A small model that predicts height in the pile at each pixel, trained from scratch.
Data: trained on dead-leaves pictures: piles of overlapping shapes, 145000 training examples, 12.7 epochs.
Rows from block 6 of a small model that predicts height in the pile at each pixel, named by matrix and row number. Rows with one number belong to one channel. Each number is 128 + 32 x the weight over its row's rms, rounded and kept within 0 to 255. All counts start at 0. Numbers have three digits each.
After each channel's rows are labels from the 100 images, of 14848, where the channel reaches its highest value: "responds to" is what is common among them. Only what is clearly more common there than usual is listed. The data: dead-leaves pictures: piles of overlapping shapes. In brackets: how many of the 100, against the usual share in percent.
# convs0: first 3x3 conv (model.mid.0.convs.0.weight, 96x96x3x3, each kernel summed), inputs 0-95
# convs1: second 3x3 conv (model.mid.0.convs.1.weight, 96x96x3x3, transposed, each kernel summed), outputs 0-95

convs0.56:121114155172151113139130159163137162150172068175121113151112157124114151178099126131123125154143115116112148106154152133111166168114190095136116141171118094151079146098114104120144099112121095061068065120146071118091089075110117090085113104114124089139159174186102203151145146212176099088
convs1.56:137167092199122129154126138117127162126170165130089157134102145104139204142112122131137135077091175136133088180166100100046137103098150121134111132159099071061090133087105086110065117113119076195126154140066137106158121139149090073166055111122127149143142131130103137122142117159080165117
responds to: flower (26 vs 5.2)

convs0.9:088110107122118118132137096139146117087072123074112114093089121091200105125180147113138150168142156116201112113094132112119102094139088087165100105140094167183125157139144212145156158150127163170134133133111177202124105110086088108107098116052099125070150132159125173118145182108128127184
convs1.9:149130091135143122100144083093070122153139169082181137142174123132132124129206148070119173128156109147172163128124112101184148126130165096155130125132122093156147175135133210158139156154114065141214107145178168144110125126081177113135093117130146162142169146162210120136135103131184161148
responds to: grey (32 vs 14.4)

convs0.85:100147084110139162166198108139163163138137104146155106116154125187181104082094187134103089147102148182133185146167119100145085142088155177162156144130096134137202117232158169121092095164154176120123193134155179117156164154113163141127123134142127098127147092106157134156088126111131135143
convs1.85:149126074122127167124060140163083112156168117117101186107143086125098084160114086139114088091149158122151207160141155165120155086173093088201154091072099069106089187128112165139135145140098104145140132120142121142140166070089083074123170153097119099138161127103128104112114148137178098099
responds to: large pieces (65 vs 33.4)

convs0.69:186171129155145110076131158046175132150158138173144158144093155096117109156122114093177172116135100123140143139114159136112132128151132131119135137181198114170107094166128147122091142145180183104159062128107108082107082199174180071135164110097182107127127057108092116133103111131165118140
convs1.69:173117149132103129159138130184104112130133183132117171091119106093095119125149160139134066086113168101094101127069077141104155147168181160186186105104161095121122145089123090128159117094119113117034168137151163095113147132137076149096139098110065079113163155099133098128073106171084155086
responds to: small pieces (61 vs 33.2)

convs0.82:158097090123136175117104077165153119142103131099111131111147107196078114109138129148167154114129135090089110088122130071147100095137118154083133145072168160136144069176193166116141133113157140108174180214115097146098166178092155186128146157132088167159083113119128094116122086086085111080
convs1.82:117166112105114139150076119128144093149133133143124127082105150193164144105066065127091029084091104095140106138154144139125076174116104141124073115080131097172084118068100081130111086114138129133035191106142089165130159125107110163133147149108148150170139123118098101085117135109088096129
responds to: large pieces (78 vs 33.4)

convs0.83:162165126144070141064114094074106127139098155143092089101168104152148075113146068106097132119077095104116075127159095146124148200136141147160165099149123100074064143063142147079138083102126133076132116083094124125079167131117150147094115139201128107165106192149127170160144107137135107139
convs1.83:152122138125082160112066083115159055103149174172087103118164116132138207128131130170133087144109118125097140150182112133078045168107077149134077158112103171127078101119119138105142124103123188106137084119093148150124159110092159076141108164145117105164065089081079093129113104112123104107
responds to: ring (44 vs 5)

convs0.95:084154137121145117132169117115148153218101128094177104131100177151218171099166157092138129108109132093158076156158143114114149156182124131175125119160093139126124132127131130114144146163097137147154096090104124228052149165104090143156116128088151102112160105132127159152119141170205141171
convs1.95:166106080117146166123097073126058100131150195109106144143110116112090104100182138094093108130175141179187142142124130120202150122101144099113087108127131099097175145102096215133103129132088153106177080130106085130105098108116138114094125126091132167085152069192156107102118188114137118166
responds to: small pieces (64 vs 33.2)

convs0.2:088165153070151102166148114198158118168150085139098107107099097116145136075107182161114140066145116116133095141176158097146199144162144162105096155155098126131173071146153128090126124135101141082147156130107163141050117126121110151143087126134140056109158163128172137153162184123162195162
convs1.2:132163098114150098117066123076079135120144152105167176110140137132110130048151194073076080059174174152161141177153137122118120110086119174147142118125102088095133120087105134126061120096134109109093161141110082160161116162162161122072204141124129107098140121106130127076142108101146092164
responds to: flower (35 vs 5.2)

convs0.62:097102125093061100096143071125140152112155160192109112166115109182108145190144116148168070183145166168138153095108156123067131153095129141119124137135120076138127098205118093130129126134185150223136102165187147184195109135138139096132125121139165136098163133123100127114131106163117168103
convs1.62:117125097117146073109138157118117151097087208174155187145144114155121186093057144139167085100128128132077133175106109112058136149125132141152087110122155113090066108138069097145082120110109137142067120086069114114109139152198146173118145104126188088117111156127097105092140129134160125073
responds to: large pieces (91 vs 33.4)

convs0.59:155123145160145174110108140128107139104149161158153144120203195191060122112085114066104100106120111098086127123137134145133149143110152175097170107106118107102087114084087097133115084109116070091091106099119113088122165175172191152145144153170184195157130125108083097132169097133125174087
convs1.59:130095142151129063158065131124136117109180103154059135129102094129165175166152169180165120156144153100092115130162127095076086149103151133139135125063102154113078150123134144142154153138128151178100169125094106137121149102093068069167135174116017108116152125118077112105140130155130090085
responds to: mixed sizes (64 vs 33.4)

convs0.53:185063117147168158155122123156144146168145135127145129174148135172116171110109096091101112059103093098099095148156108143153139143167151187144132063127133102129155095065132144092086076089093093089092127104094072131050163167095133162159133154141153136189123095093099097137144074134119164110
convs1.53:144117121138149097164097101126158114102121172159046153140108197081180185170174168161170146168118123091102153128174139089099083179119149148113127130098111174124077104134121167129184171112130182119138147093075105142124144100086111059137102155135115076153097160134085136096117138112143090075
responds to: mixed sizes (70 vs 33.4)

convs0.63:104116102097111105086101074112146090159168108142104122128128146150103097136166155099078099141128047114069056091147162126090121147073109177123121111146144144140126163193125044158077110163150152108171111185120132106191112146113104109103118142169134186172083093090157139130098109130123086137
convs1.63:113137175133102137134140153122153160140108115104123141127161137136121120133172156147115157130084125098131161197092170179092084083117112128132148120136134147183111138142146186135120111105158102179212116195203154221130092114046142090111151098131117119102153162147139180155155153180142111077
responds to: small pieces (60 vs 33.2)

convs0.41:147062163118107114157075107096142196095161143204106128160156089152091084134085086058105108116103135109117165094154155142109169133088179138082169123081155124138161097058137095147121084081121146137112105079127169099073129095114104121113128089178086096090144145103154140137174114142130158114
convs1.41:120117082120115147161112109163113151110106134147142150135116104160137151124070117141117017063137192152177146166126130172105121128135155114130097114107099088139105129080095116150107125134090111144044179191074100085128098153205156081139131119077153122112102107179126110118176111170131138090
responds to: large pieces (77 vs 33.4); flower (76 vs 5.2)

convs0.81:175172076146154109150157111176158140190193125146154160173161177155160102085120138089049122088083096128117150161133142165103155153113163131180173117136127108116125134155116141108113106138066123053160114151066081081152150191096108137163140136162162125137080126117156095103127176129135097139
convs1.81:163136137148116094165092081113118104111114141115080134108135100126114172130110138135123131122158174106075138172165115121108085153115148152159129169073116099088133191100093204111096146085180191195152136098079128161125150071088096031158107174106084090104125107127109149112153175119129119153
responds to: mixed sizes (95 vs 33.4)

convs0.38:160143149148163159136158164089155177157144159150148183153194208146109136146117121128104126125108120095061129143114159105166187137096166147114148099115129137157119078128119111137118076143126056055119085100131102117080146176166124190133194135099159118144098103072089102172112117160128112084
convs1.38:141114164098111086153066108115152120092136119164070139106089170147180167168101168180131118136163164067095137132180132100098080177097183180128174149078110105134085167122118156171160161117140145157124175139093095145121157098104081083150087124123069070147133136129078128103172126113125144091
responds to: mixed sizes (68 vs 33.4)

convs0.3:109133194133119136149085137132105079100099129073082077070116127169154095109147108088069120160103134119136077150175093048105132134107167167183106165137068193137148137094109208106147133107090116070129089105089160123158133134112115151088135120114114118082164134138110131092123102122061121141
convs1.3:168127181154094184126115130095142114115133147141188160045162139169082178145083066112129076123082109119117177159144104164145076170092142124127100123118092118162119105137118094132146179113122083154105134086121160128101109117185139097108137137098141171184124096113125118056090121123079051155
responds to: large pieces (95 vs 33.4); ring (59 vs 5)

convs0.74:145131154152150161149131123157130154114149141116184114160145159160144125078092091113099090099092119110086102151136166165143124174143154191107181082087120123132077100136138123134102100125114109087108076129078117092120202121190177114213154170173180144149099085099101090162137094144070152095
convs1.74:118104141122079113121059131132091135112143126131079131106126113118169118154128162184136144142204169106105167129122132126113122130151123083146153147097079114087099153146130182140153139108149165168159132103115131146151193068052079041172109161104060090091181156108073121126124160113131104081
responds to: mixed sizes (60 vs 33.4)

convs0.60:104158113117135132076232136111120119102084121141140102084159132147180118089127132147125149122144114148137086118170110074148109119171124100138138063127108143130048134052132130041092137169126150077161156136112162111147135174092122120165143173109149122165107106072172118149100118116071067132
convs1.60:148134127090123073145075129086111156137099174077111125092120101143135108134158124080087199145141112113104213164141208131083174108128109096151189162091109149099138190118160199124174105101151128129178125135127172155113136094101153103187146113108105159103180135139093124154092144158149108111
responds to: small pieces (71 vs 33.2)

convs0.44:140103095162084094134091127115120160181142177176140136164170140103080067188136108136218137163139094122108149080079101120064113089078125085074135186156147104105098100185099090096114108111130139141125101151148115095156090182075139102114105099142106151180100134079110125111142113151137139108
convs1.44:132092117153102119200112154125103146107154184160164144156113097091115179103105130125133100097126138119096104102064149116067161162094172120121111113112135076111134132140097073118133155127067127165029147171091144049131171146180100171101076125091165125127136114089106138140141167150135180093
responds to: large pieces (70 vs 33.4)

convs0.93:095148124094183163211136135107148127172144111127061129119118102114121172105196145102091084149070151118177076146153123105123141104148115128170157105123117147171123164121122137101125130187134161128112123087122109170183097175178143152146061102173121138115174123172148128130146200111116138215
convs1.93:137134129111117177154117136086124161112127146082082121120192119066168180122251155094115169128207101112136157124151157136106106142128135137103146159097119138094145152084116193140159144154108162157179125130125124202074117110082159071125124139146128090099151096154108156087170131096124136105
responds to: small pieces (62 vs 33.2)

convs0.76:171147136147094195120115098118108102118141116187104074082174110206133111114108115086107109172103094107147100140222121188116131156117151213117127108126129103114083155080117100095115086067082123064105100122080125102110159085107143117092108130192129129158133126119151137129120138129095147168
convs1.76:141111161103086176108076089118170095114135143175087089137176133173125198124119127181139104194082094143112112134189094177092047168101069176121067155110108156117093138114121122126141123111142135098151105120100169142136166119121168059149103165138127133176061119121107119112122113089117112106
responds to: large pieces (88 vs 33.4); ring (33 vs 5); circle (25 vs 5.3)

convs0.91:093089091095134138115112116062107139078140142077107060135125129133145127070104161138097161107111133131113092198143151143130149151120150124121088142165078157100159122145161108118125099112150095100132205161137127146143152143139192233133122108087130203118164174197121149146126164165123183136
convs1.91:150120091116151126150092148127157115129094144093155186088170126183098112057104089136118057074158138122199124103116114112135103074098122101192105128112121083144108148082086143113128152148091105157016105155144061090113115133104121171109135087112095113121111112116114107106131137133193096153
responds to: large pieces (83 vs 33.4); flower (38 vs 5.2)

convs0.46:098108175162134121129164123111101101072153121175123117074112137118113117227079084094153136161098121083109098115132126135085152149117206123109109145158097085119071114085072103089177106129194133150090077159134107124145119122131164115106121100104155182155142180188110160120122117162104182141
convs1.46:169098107197133120148099119104137124097113163174173173127127094084121141149079101120127120083088103103102119160104171113108125137145135115129102138171133084088095077079087075160139144091109121168058121075115093087076174163170105150124098130101165096147092121095081117046080121177117106111
responds to: large pieces (60 vs 33.4)

convs0.58:171120173132109167137101125097147128117143125170123131109162155137082107121075089100116101141090121133121114151160116198145186121102122169087144133106181075175115077080111077157138076100119136124093159123102086054079185152175157117162122138174149177180112078122123116158171089177099119100
convs1.58:109125172093087067128075101127100115098113146147105151143142106146136156160106168158143161131133173081054149161174123139042083166149087136153164159088083175087113131064151162128153153088143165126112141112117060148155170110113113080179100164138091085123128146141094130120143135095179131085
responds to: shaded (93 vs 50.2); large pieces (63 vs 33.4); circle (26 vs 5.3)

convs0.22:103151097084072070130113084099106091088116094075087106098068052087156143142193150125084107140143127129191131068082113097096127086115106094127071147135133141143110162135102151136101164081128114177166101134118100128108107084093101111114073092087075124103141132112140124094086178122139106155
convs1.22:120083113129098149101152149152103162111112131106133100133180119136102118157223184130155184140113072112159185152117158126137113130116148134107129114155140152162131164168164182135131135139144109174218147145167190204132138113039151125159062149169133123156141159133144158101179126134155102150
responds to: shaded (78 vs 50.2)